A small multi-label audio tagger, trained from scratch.
Model: 5.12M parameters, log mel input, norm batchnorm, activation relu, depths [1, 2, 2], widths [96, 96, 96], rnn lstm.
Training: cautious_adamw at rate 0.0024, 2300 steps.
Rows from block 2 of a small multi-label audio tagger, named by matrix and row number. Each number is 128 + 24 x the weight over its row's rms, rounded and kept within 0 to 255. All counts start at 0. Numbers have three digits each.
After each channel's rows are labels from the 100 clips, of 14976, where the channel reaches its highest value: "responds to" is what is common among them. Only what is clearly more common there than usual is listed. The data: short made-up English sentences, spoken by a formant synthesiser in many voices.
# conv: width-3 conv (model.blocks.2.conv.weight, 96x96x3, each kernel summed), inputs 0-47

conv.36:125113149105136138136115124077083152130124135139142163144120130084106080118084125125126120143143125104119137107134132128126129114124036127133133
responds to: "my"

conv.60:120106099132122111152114130131102140114154156123137130102150113095070120115106127149122099134178096109131151108135133122144113107156083104112157
responds to: /tʃ/; /ʃ/; "picture"

conv.26:130180146103138127157120140067124112134123114104152123112133107160120177117126114127130129116062073099112120129131109134164115088104139143097127
responds to: /z/; "his"

conv.63:084130114115104125160130141100091117108143113147118145125091129161132163164162123103146121157111126126158129139131124116102126128089103143083135
responds to: /s/; voice: high voice; "this"; clipping

conv.49:071124151143071140113088115121157119136163139140080125093075135152112102138160098132101124125118134147126132145116118103149107138125120144126158
responds to: /ɑ/; "not"

conv.72:126137113140120146070151109136116116148156086105117159093118109125152123123117149102121113102097137101105125167140147106099140172194116091114098
responds to: /i/; voice: deep voice; "every"; sentence kind: request

conv.44:126103118137146108114118146114121147115126147152097118133098117114068174142132148120126113134124102129152124138137102116161141090137038129144136
responds to: /ʃ/; "shoe"; sentence kind: request

conv.78:088149157115119133100104120135120146133133091132104104134138095128086151129124135138102132142143120113141105153159126109139111131166166161128129
responds to: /ɛ/; "is"; "where"

conv.58:074124133108092120114078116109138147096127142142127075155132147118050128123144106119098144140131132142124116086135114117114126095071130124150145
responds to: /k/; "quiet"; /ɔɪ/

conv.18:151102124111155125121108121139112134119156116146137143151135162113122135095112121080112120134130131121119123127118114139052131177165109119179126
responds to: "his"; "is"

conv.48:150115100137172114171144134133135114177111160106167162138126122103151140132109138123107149169155144095111129112129130137118142112122108135114099
responds to: /tʃ/; "me"; "show"

conv.14:104073136090134141120084127060166127119115120142113151141115146157116139118138133086095119111104111135118096165140113103140123140141085152137122
responds to: /æ/; "that"; "my"

conv.42:147162110121147114078129118124109137082129077114151105134128130128117105064111141087119153128120130109139159103132142129083154112143125116151137
responds to: /ɪ/; /s/; /ð/; "this"

conv.69:089084125116120066120111104130121107140133130151083177143131150108129134161107138107082115153137132119133086158073109127138129117128085154122131
responds to: /aʊ/; "our"

conv.50:053099127122111132169113135080124139136111114100090161110102135195175142149123104173141134144144123101115125110127112111133108153121128125080141
responds to: /aɪ/; /m/; "my"; "our"

conv.19:077189152112089123166110119084112114102130130125120097125128119160162120096142095152152123137157115119121144068135110156116096100086115103122142
responds to: /ɝ/; /aʊ/; "our"

conv.74:124111151074136126135067138131163135097115106097124120135136170162109137067145118138109129146126117142146129101110109138130123101159217113141129
responds to: /ð/; /s/; "this"; "the"

conv.83:140171134130124152118144127163137132139141118137134147075129093093142088133112126097079090134139125102078146154138133135124125148166127144077153
responds to: mains hum

conv.1:128127141153149126144129129127117094106126138097158093149134111139107137156116159125126157165134154082103132116151149123148140098094108180080120
responds to: /i/; /v/; "very"; "green"

conv.41:095094135118113112091150096137151152116109151151104120149122157166177130141137122106122137119107121170108089137135133132140134113114203144121094
responds to: /k/

conv.55:109128131137120148099098118068105115140132121137150076123123120098108130118139126106138132108082090131124130139132121103134134079087068125164155
responds to: /z/; /ʃ/; "me"

conv.34:107072121123116126151046117113110132123130127124080147130113124130084133125124143110085089144146111112119126124135127120122125139134067127088128
responds to: /ɛ/; /z/; /w/; sentence kind: question

conv.23:042123160128066113124081108148105117137131128124030134138115118146104138158117128144115103137163155098132124128132117125117096132151150131111106
responds to: /ɝ/; /ʌ/

conv.76:149160122148126140076124140146118153142182110143119107109150137096121124109159114126133151109135128157133154135112133155117160121127113136198167
responds to: /ɔ/

conv.45:128125149151146150099131153135096123150139106098123142104137073146140164126143162148150138120114067103149146151133152127141154125128090152109121
responds to: /ʃ/

conv.9:115143126118131123104124104122113117118149094100126138155085140122137110139133121150130109121108075144096134129124139148105127139149115079105134
responds to: "where"

conv.24:132121146113138117140092126102103128082128115154140091156166152092100123107140132108119114142109097131122125064133116149078123092125039138146142
responds to: /ɛ/; voice: child-like voice; "was"; "very"

conv.61:164175109148151149146110152180033097129142100131108135139140116112121125138135135151152124135171131085148122114122122144103113172153143104128128
responds to: /ɪ/; "this"

conv.79:072117117101069114137129107076130117092137130121130119145138168117113114106110097100107155174104118128143134106131088136081046152156130129090132
responds to: /ə/

conv.47:135130136134112120123116112098080124099114135128140136120127112097078072107102119092150131142092078135122160123090115170124113113094070115111128
responds to: /eɪ/; thin (high-pass)

conv.32:074096141120098103100061089081112124140119145131073100143116113080069140130094129106088149146136135128136126111150134111130134129137105123110127
responds to: /ʊ/; /ʃ/; "pushed"

conv.29:159111146135159143152116141101142136120151123129133098127135123147142128087158145114070110113079080127110120136169147135165138134136100133108136
responds to: /aɪ/; /m/; "my"

conv.70:081145141120062125121113102159139110128126158152138111139129120124071069149089080129116151126143123144119103124100084106137074114096113154146128
responds to: /s/

conv.73:083105137134119113120116116099140165119107159132066153124124120060114114138115147103126100163149175114131123147149158113147160105164108132121127
responds to: /tʃ/

conv.65:051137141125034108104140104153126107140119136109115132120107105140112105137125106122137140137135143128139099140141120090082090168166141141140093
responds to: /ɝ/; /ð/; /ʌ/

conv.67:068148143132088124121139113123154100122113112123079106116117124152125106125152119147116137121107135155115093186126119121134109116119113151174093
responds to: /ɝ/

conv.81:157123139098136092132085107128139122121133162124139118141140103138122157138132128100073122137124143115101109130121119136147122108118139169081123
responds to: /k/; "car"

conv.51:118093101119139116161095129132106116063107130118116133134141115126106113105131135114120132169153112102142135113155127157100123121155099162160093
responds to: /ɝ/; voice: low voice; /ʌ/; "her"

conv.59:108141129136125129144142108090092118130122119137114138124108140118150105108135119115151110134100095110110128110135120152076121152162069086126129
responds to: /ʃ/; voice: child-like voice

conv.7:110108119147155133115114134036130115154125078113093119108114111126128125111162160142103132097089099130120139162140158117141152112089094142114122
responds to: /ʃ/; /ʊ/

conv.38:126148134115057150101173113125140108135097114110150131137077137171133131131122086136166161125108115133149114139116093111134097150107127135135107
responds to: /s/; /ɝ/; /ŋ/; "sang"

conv.33:133107139131139126129115118094125164101136099092126086119113111147161141096130133121120091125121123061104137108195154138109146126162119152091127
responds to: muffled (low-pass)

conv.84:117167149103137134065138133135130175109129097095120036120145114137147139093152115132149152117126129134155155130156157153073152118156124140165139
responds to: /s/; mains hum; clipping

conv.16:136131136113147135111104107112109154123118121143135128143135128098079092110105131098128131126121141154132118121128123115146146071075083115146107
responds to: /ɪ/; /s/; /ð/; "this"

conv.22:142129131109124129110120126163151109134121138139127137140119145150129164161152111135155130142157164130155113131091119119148117146174186102097117
responds to: clipping

conv.2:069142148130068139152103129095115137122145140158114103150135135122123113145128075132130137170142144150136135089137111141120078124117140138100204
responds to: /ɔ/

conv.62:120134137107075089096133080133132103124144144147187105131136123109080128135128095100145139109109121155123109120089086110145126048072109137158137
responds to: /t/; /ð/; /æ/; voice: child-like voice

conv.31:134135141165125113109123130162103135145126144096111135122137072136130150132121146137083131124183166124126149138148131120135150109108134165133115
responds to: /v/; "every"

conv.27:151124123076187131135083139146149130135126123128166107156164175163149129079141122107144132131129139118119129128119123172113145149159159136161128
responds to: /s/; /ð/; "this"

conv.88:126150150096150102155085117098119144088134125115124162131116141179146104079108142133120048130134111113102142094114127119115134119140145136144125
responds to: /ɪ/; /s/; /ð/; "this"

conv.12:143090152136154138140090120123118095138103129108124136133147122162112129135123150116143153145128091114121131110090125154112148126082099133111122
responds to: /s/; clipping

conv.20:136088125106124149133121129120167122151125175139175134152124129142132155143124113116121146141130136130117096126086092088151102109085159158121108
responds to: /k/; thin (high-pass)

conv.8:058115149095087102152116105145086092073106134131125084136150102156106141125145124106149157153165111118144111089116102136130128097120092140147123
responds to: /ɝ/; /aʊ/; "our"

conv.77:122109145122107142140078159133145120114140149159101123128113142138110115116147104107059097125125090151113110113124103142117121166120132090138143
responds to: /æ/; /ð/; "that"

conv.92:084084113140082130111113102121143094145126124094110140089095126128116115141081113099092118131146147102101108153118120092076114177156125097136108
responds to: /aʊ/; rumble; "our"

conv.57:126102137104144128140092107095103158104150143150148098159145110121143125110107138120102113162124104100152103116175138111139117142170134143143139
responds to: /ɔ/; /dʒ/; "orange"

conv.85:137097128091130148131070119111112141117118138128130145131149150148125134100137115137136119135120118107124098090112109093140126138108216145131139
responds to: /ə/; "the"; "a"

conv.64:130159162111151156122147130133100127089115111138150142157163159164159119095121108126141130140101090078131105075119103154154111131165115142149127
responds to: /ʃ/; "she"; clipping

conv.95:103144104136090112084146131087124108165140119120069121107093107086149112142138114129147136147118103150142122143134117117100106175151108124112158
responds to: /ɑ/; /k/; "box"; mains hum

conv.5:113090149146125128120089124091122123117140118136099136145125107086100140123122141107096097135137118120118141115124132116121158095110054166173150
responds to: /dʒ/

conv.54:093090142107138129106094130076113154132150108125092098150115130106081145125156131110131141143104111128134143138197149112111139142149075143120147
responds to: /z/; /ɛ/; /v/; number of words: 5

conv.80:112064141136155146146081139124084133150127147149103166153140143119125130155109132132082092149160150115115127109139120111115119149138102126093136
responds to: /k/

conv.87:122082124141142145112096114074102122148150106124120161134111121082085144141118162115089101142121119096119151132166162110140149140136054137068142
responds to: sentence kind: statement; /ɑ/; "not"; "robot"

conv.35:112108159119136172124061152121165107139112157136115096140126135144127133161110126104075121131136125125093096149130135098154127139136153190051122
responds to: /k/; /aɪ/; /ɑ/; "my"

conv.0:128165129106114142119145139143103127091123108104165086122114101127118103109101101108153143130118098117119133092128108121103112129112123105143130
responds to: /s/; /ŋ/; "sang"

conv.39:146166149154121166134166143144165109146120157121173151099125119178168122160114121139155140132124130116101104124122130119168121098082128176115127
responds to: /ʃ/; "she"; /tʃ/

conv.10:091094111148131149145120135057094144157108122128099139131114117084105112122120147127118111150122115133135166108142156123155134120094107125105137
responds to: /ɛ/; /z/; sentence kind: question; "where"

conv.53:132186156115112126105145132144136128100127094111142084103124122157149077110148090117144154131111107123140124123106119131099124129132145158104146
responds to: /s/; /ɝ/

conv.66:127125162107126134150078153105134136163135122095108142111126123154132150133181133148109131138132106163158133183121142144124139123104151108124157
responds to: voice: child-like voice; /ʌ/; "was"; "where"